python train.py --mlp_ratio=2 --shared_expert=false --pooling="class_token" --grad_clip=0.5
Rows from block 3 of a small image classifier, named by matrix and row number. Rows with one number within an expert belong to one neuron, the router's apart. Each number is 128 + 32 x the weight over its row's rms, rounded and kept within 0 to 255. All counts start at 0.
Before each expert's rows are labels from the 100 images, of 14848, where the router gives the expert most weight on average: "strongest on" is what is common among them; "colour at peak" is the nearest of a few named colours to the mean colour under the peak. Only what is clearly more common there than usual is listed. The data: pictures of board games with random positions, seen at a slant.
# router: router (model.blocks.3.mlp.router.weight, 16x160, trained with AdamW), inputs 80-159
# up: expert up (model.blocks.3.mlp.up, 16x160x160), inputs 80-159
# down: expert down (model.blocks.3.mlp.down, 16x160x160, transposed), outputs 80-159

# expert 6
strongest on: discs on a green board
colour at peak: green
router.6 [ 55 133 107 100 124 115  99 156 108  67 197 151 163 130  81 145 104 160 152 136 115 101 131 155 115 190 102 104 161 159 115  90  87 154  89 127 203 112  90 122 135 153 184 136 114 174  91 147 174 134  84 149 147 131  92 143 113 150 142 144 127  95 164  96 124 111  87 157 143 167 115 159  90  93 138 104 115 128 154 136]
up.0 [152 142 117  64 113 169 144 148 167 142 111 142  96 143 121 143 121 127 115 128 169 127 115 100 189 117 153 138  78 177 120  94 157 128  99 172 179 108  89 204 124 121  90 164 113 111  93 191 153 123  79  84 125 171 150 124 137 103 133  97 129 137 140 110 150 152 119 131 122 133 117 125 131 120 112 218  67 131 108  85]
down.0 [ 38 130 137 151 150  59 153 101  98 132 113 123 172 123 102 153 145  88 163 132  88 115 124  83 152  93 117 131  80 128 104 162 131 167 130 123 115 127 169 113 152 139 141 133 118 168 182  96 147  78 128  93 114 144  95 105 128 126 136 108 161 138 186  66  99 128 107  96 151  88  98 188  95  98  93  81 162 162 145 146]
up.1 [166 115 106 154 194 125 151  47 111 119 139 110  80 193  87  64 125 130 163  74 130 131 134 118 142 154 121 120 140  87 112 150 131 188 140 112 121 115 167 127 144 105 159 106 112 113 177 192 108 166 119 163  66 145  90 138  55 110 145  88 155 101 139 141 122 102 137 157 105 152 167 145 167 121  89 103  87 111 131 114]
down.1 [138  95 106 194 175 102 163 102 103 165 179  97 101 104 113 135 122 140 104  77 203 119 123 104 127 127 136 160  99 118 138 192 122  80 147 164 108 143 121 124 122 117  95 171 167 148 135 167 142 196 154 149 115 138 125 130  75  95 147 187  88 136 133 144 121  50 121 129 103 112 174  88  85 168 133 202 110  92 106 129]
up.2 [116 163 136 119 182 142 150 145 151 101 136 118 120 141 134 132 147 149  84 111 144 188 105 205 130 143 134  70  90 105 171  93 144 118  57 158 154 141 134 102 112 150 114  55 100  93  74 160 129 133 106 159 103 156 162 111  42 107  61 158  83 136 127  96 156 137 131 221 112 134 144 140 117 152 108 110 156 157  75 113]
down.2 [141 109  99 155  90 169 125 132  91 108 163 111  75 133 167 201 185  98 115  60 116 130  93 135 154  93 195 193  80 110 191 111 142 152 119  78 140 146 107 113  82 135  99 101 139 149 143 144 127 125 207  97 121  87 124 152  51 128 148  75  97  98 122 127 104 107 154 171  83 127 108 101 141 177 158 142 164 138  97 127]
up.3 [126 197 146  86 161 108 133  81 199 140 158 175 134 168 117 107 126 137 109 139 123 126 170 152  97 118 158 141 118 136 101 127 149  69 222 141  56 179  86 132 169 112 111 185 153  94 156 162 138  55 136  90 127 137 144 118 129 134 117 129 101  78 122 125 121  54 150 119 101 128 127 180 185 143 169 111 118  88 108 136]
down.3 [189 119 137 101 153 136 126 164 115 102 151 115 109  89  77 143 120 114 118  83 152  85 117 126 179  81  85  78 152 214 184 169 138  96 121 112 154 122 138 133 134 106 137 179 113 124 190 121 134 184 105 157  53  95 108 138  89 123 114 125 146 128  79 132 108 134 172 151 168 101 174 144 134  98 103 175 142 130 191 121]
up.4 [113 162  93 246 148 130 182 175  87 104 132 118 167  40 110 128 155 123 119 107 108 169 114  93 143 102 131 106 137 142 132 168 111  84 133  98  85 125 145  82  85 108 108 163 140  93 142 133 152 157 146 129 105 103 154 138 142 112 165 125 141 133 134 160 119 155 114  99 114 137 165 111  85  78 125 172  89 113 111 182]
down.4 [170 102 126 172  36  94 120 125 135  87 106 121 145  95 156 143 117 180 151 114 117 161  94 130 155  90 175 148 121 111 133 149 138 159 139 132 144 137 110 136 159  87 137 150 129 122 129  92 124  57 136 154 185  87  67 134 211 125 150  95  84 166 108 128 162 154  98 187 123 128  88 124 163 159  89 110  76 117 120 146]
up.5 [ 66 113 126 151 134  69 158 100 145 116 134 111 121  95 115 112 205 122 117  86 103 161 181 123 106 138 139 152  95 106 120 129 109  99 123 133 143  52  85  82 106 124 139  86 156 105 120 223 120 181 157 143 193 169  90 149 116 132 127  98 134 128 104 153 154 157 136 107 112 113 105  95 210 125 151 222 118 109 153 154]
down.5 [143  85 108 153 154 191 144 111 125 135 118 117 143 105 104 180 113 160 129 143 110 133 181 201 124 135 153 103  78  73 119 126  84 125 108  96  91 160 145  94 129 194 115 141 184 145  80  49 189 155 161  83 137  93  91 162 186 116 112 101  63 132 168 119 125  91 172 152 120  93 131 172 155 165 136 181 114 112 122 116]

# expert 8
strongest on: discs on a green board; second side has more
colour at peak: green
router.8 [105 122 116  97 101 152  95 172 123 163  71 108 198  98 145 102 133 129 104 149 213  93 158 182 143  62 130 102  97 164 139 104 101 173 163  53 113 132 184 113 165  99 123 146 131 129 147 168 168 100 104 131 118  58 139  86 149 114  56 112 139 156 131 136 142 108 127 108 168 126 117  55 197 129 150  94 124 157 131 189]
up.0 [155 150 139 164 162  99 156  98 180 184 144 174 131 154 128 155 163 114 105 108  74 168 141 121 137 128 160 120 123 144  80  94 146 118 134 148 109 137 104 123 114 141  83 114 147 132 176  67 115 132 146 124 120 137  80 106  52 112 162 147 128 100  88 164 166 119 150 152 124 131  91 127 181 102 155 120 110 128 130 129]
down.0 [211 135 113 143 202  96 106 134 182  97 116 102 165  90 198 109  87 134 110  91 107 168 118 168  66 140 136 132  92  95 125 187 109 102 104 134 152 147  98 126 131 147 100 122 125 154 134 163 102 142  98 106 124  85 134 168 111 101  78 177 104 145 102  92 106 132 146 138 150 138 158 153 118 157 102 151  95 141 148 108]
up.1 [ 97 109 140  64 129 194 176 117  95 136  90 170  68 137 146 154 116 149 118  95 105 100 153 132 160 187 135 141 179 110 139 169 101 110 193 113 134 122 116  97 141 168 190 115 137 123  84 103  78 190 115 147 104 183 149 115  94  98 113 170  96 116 157 163 120 132 119 122 126 170 121 143 105  60  78 113 109  86 122 128]
down.1 [177  61 165 156  89 107  66 132 129  91 139 109 183 151 124 157  81 129 159 131  97  85 156  87  96 150  96  80  89 157 122 124  99 148  98  99 150 109 135 147  93 122 143 155 202 162 137 128 121 102 164 116 159 105 117 139 106 157 153 139 126 164 158 152 150 135 102 125 130 150 143 137 125 173  95 180 136 116 170 150]
up.2 [162 135 128 112 190 169  98 158 106 196 185 156 145 142  96 118 106 124 137 144  76 131 129 122 156 114 161 121 116 143 163  96 123  87 148 120 121 114 183 143 102 178  94 113 197 115  99  84 194 136 112 139 148 156  91 114 179 116 203 108  62  87 137  95 159 143  66 112  96 127 108 152 161 164 149 180 131 129 130 121]
down.2 [187 126 165 118  81  88 156 181 167 109  72 152 159 161 133 158 177 116 126  96 157 132  63 161 115 141 119 140 131 153 137  74 113 154 126 124 157 132 118  93 122  78 130 136 115 194 173 160 151 157  79 113 143  94 113 141 135 147 150 189  66 150 118  99 119 151 145 111 172 109 112  99 145  52 128  81 153 146 174  78]
up.3 [ 97 111 126 165  92 107  94 110 169 129 127  89 137 122 124 124 111 123 105  94 136 119 120 176 163 119 109 139 132 134 112  62 163 107 138 102  87 152 141 102 140  90 144 161 135 161 133 125  58  83 139 117 219 129  88 114 195 144  94 102 178 107 152 139 187 162 122 113 130 132 113 149  85  90 128 115  96 190 148 159]
down.3 [110 211 132 135 120 187 117 156 142 147 122 112 161 124  85 191 152 121  75 128 117 103 174 167 109  90  83 214 131 127  79  75 127 161 137 124 167 171 181 111 130 133 111  71 115 147 119 143  99  68 133 106 157 159 110 115  59 123 145 180 149 147 107 119 123 183 135 134 151  84 138  99 118  54 205 158 115 105 138 157]
up.4 [130 111 134 127 186 165 122 126 111 173 131 152 223 136 118 184 126 101 138 128  70  95  93  66 150 114 106 121 170 128 144 145 116 147  52 134 150 150 124 125  92 142 138 107  82 114 134 114 118 123 140 149 103  55 176 119 145 125  90 156 187 169  84  74 200 174 108  86 105 125 131 152  78 118  97 107 160 141 143 131]
down.4 [104 111 170 123 122  81 143 142 183 167 139 161 182 103 180 127 136  92 190 156 102 105 161 128 165 156 106 161 152  96 104 120 158 126  43 131 122 141 125 107 170 127 113 136 120  99  90 154 187  80 109 157 146  82 153 110 151 113  99 136 145 140 136 104 161  92 156 141 118  85 135  99 110  99 150  78  94 112  97 177]
up.5 [ 98 130  77 104 142 152 153  79 131 166 126  97 107 133 158 127 125 126  65 126 167 142 130 145 128 170 153 141 131 102 142 143 137  80 131 152 183 133 142 143 148 139 141  77 107 115 144 123 128 134  99 144  92 123 123 100 149 109 144 152 135 123 176 114  74  69 149 123 111 196 156 106 120 140 136 216 178  80 128  94]
down.5 [156  85 110 133  97 124 127 151  90 102 154 155  73 113 179 159 102 114  89 142  47 138 126  85 183 120 104 204 150  96 112 188 146 136 122 115 180  66 112 137 107 100 109 134 124 117 145 102 123 119 184 143 104 121 146  93 116 115 119 142  87 147  91 130 128 101 135 119 146  94 169 127 104 116 190 169 157 127 123 149]

# expert 1
strongest on: discs in an upright rack
colour at peak: brown
router.1 [122 137 180 135 108 114  71 174 110 130  98 198 141 127 175  99  97 110 100 134 209 128 132 139 121  92 163 180 106 146 147 143 155 165  91 169  89 103 143 183 153 166 128 164  97 138 215 158 118 133 160 140 142  68 121 130 143  80 173 107 107 124 108 125 114 155 153 116  75 145 136 147 186 152 170 157 123  63 167 125]
up.0 [158  89 149 160 164 163 119   9 121 166 135 113 108  92 131 145 158 105 115 126 101 153 112 132 106 106 119 142 163 120 107 155 178  92 174 138 153 112 137 135 148 106 117  95 116 150 104 151  93 148 155 147 113 152 151  94  93  92 176 183 198  86 142  97  72 138 126 154 116 127 204 121 132  90 101 132  90  73 164 134]
down.0 [119  57 152 128 109 164 150  83 136 125 126 109 138 145  86 114 144 126 133 107 140 163 140 198 112 153 152 129 162  86 113 140 137 208 110 112 169 115 114 119 147 143 149 136 166 158 148 112 119 163  90 140 145  92 155 129  83 160 105 159 136 163  86 169 150 153  82  84 103 171 132  96 123 116 165 131 151 152 129 116]
up.1 [157 150 109 141 112 123 184 145 156 125 177  91 127  58 158 142  67 146 151 112 110 115 109 127 169 116  62  90 151 172 125  91 111 141 193  99  64 110 106 135 132 128 105 127 157 153 121 196 130 100 149 195 135 177 116 131  49 180  97 111  88  77 188  98 133 137 187 115 178 166 133 105 102  73 123 149 118 141 161 155]
down.1 [138 146  74 138 153 179 132 178  92 141 103 129  52 155  82 104 132 150 109 114  74 139 106 162 129 142 155  92 160 142 155  92 184 113 132  98 207 138 128 111 140  85  88  66 159 170 143 124 146 127  58 119 122 152 156 136 156 150 177 141 122 145 129 182  83  61 121 145 173 136 140 122 120 130 178  95 123  92 119 144]
up.2 [124 104  94 101  98 159 145 111  82 138  71 138 154  79 126 115 110 118 120 160 177  77 150 130 141 128 111 137 159 167 116 140 114  80 145 131 166  81 144 119 152 147 169 127 125 144  57 166 127 112 139  76  81 206 202 141 125 102 116 104 103 117 157 146 147 134 125 104 133 129 100  91 112 157 127  82 123 120 147 122]
down.2 [157 153 108 169 124 196 167  84 135 160 139  97 122  49  87 164 139 117 137 152  72 111 111 168 171 135 101 117 147 155 103  92 103 134 133 106  93 137 163 142 100 133  77  88 101  99  62 127 143 131 151 111 143 110 105 134 125 107 119  89 160 148 137 148 119 125 121 176 185 128 172 101 173 123 131  84  91  61  99 113]
up.3 [ 56 195 105 115 129 156 189  47 128 116 100 140 142 127 117 127  69 135 152 151  79 103 143 163 141  91 105 171 124 154 135 130 137 103 170 156 203 137 120 140  83 114 121  80 100 165 162 123 139 197 131 127 134 151 102 156 113 138  80 167  83 149 183 141 112 120 121 112 145 107 138 172 124 111 140 148 118  89 164  72]
down.3 [165  91 159  98 165  35 149 109 175 119 118 138 120 123  92 164 158 125 153  77 108 109 101 161  84 110 153  62 119 180 102 144 172 126 101 144 155 122 137 129 158 108 116 183 153 155 141 129  79 114 153  99 117 144 133 109  54 166 135 191  81 172 129 144 150  61 120 195 143 129 114 206 127 156 172  59 179 107 161 107]
up.4 [130  79 105 112 130 209 113  67 127  94  98 106 124 106 117  92 104 155 161 144  87 109  99 111 160 106 125 137 169 127 106  78 158 171 100 166 125 133 140 194 103  93 136 131 102 131 186 106  88 164 166 210 145  61 117 137 108 151  95  81 103 162 110 190  99 151 104 127 140 103  77  92 127 140 179 146 126 120 134 143]
down.4 [165 169 135  34 112  82 101 150 111 122 155 108 146 139 108 159 108  90 118 123 159 126 144  99  96 131 110 133 162 136  94 137  88 128 162 156 109 143 152 159 153  88 150 157 155 208 135 221 120 176 126 152 131 163 179 106 120 131 127 168  89 155 146 122 151 121 130  99  78 121 121  84  83 168 134 127 217 147 120 125]
up.5 [ 48 118 107 139 131 143 131  52  67 160 126  93  67 159  83  96  99 145 168 119 124 112 127  75 102 123 139 161 100 110 132 151 124  75 184 113 134  92 177  96 104 119 160 132  97 151 184  98 134 118 120  72 130 150  90 137 136 125 122  90 188 167 128 174  77 158 118  92 140 178 147  54 148 152 120  98 128 134 143 125]
down.5 [131 114 148  97 179 128 122  78 140  98  84 118 171 149 157  41  84 117 224  98 129 111 185  79 148 123  89 100 135 124 161 130 147 168  88 111 127 166 142 117 183 161  79  85 123 141 166  97 132 105 122  50 143 158 190 125 102 159 105 145 103 154 133 147 145 159 101 175  98 126 163 120 122  83 177 110  88 105 147 180]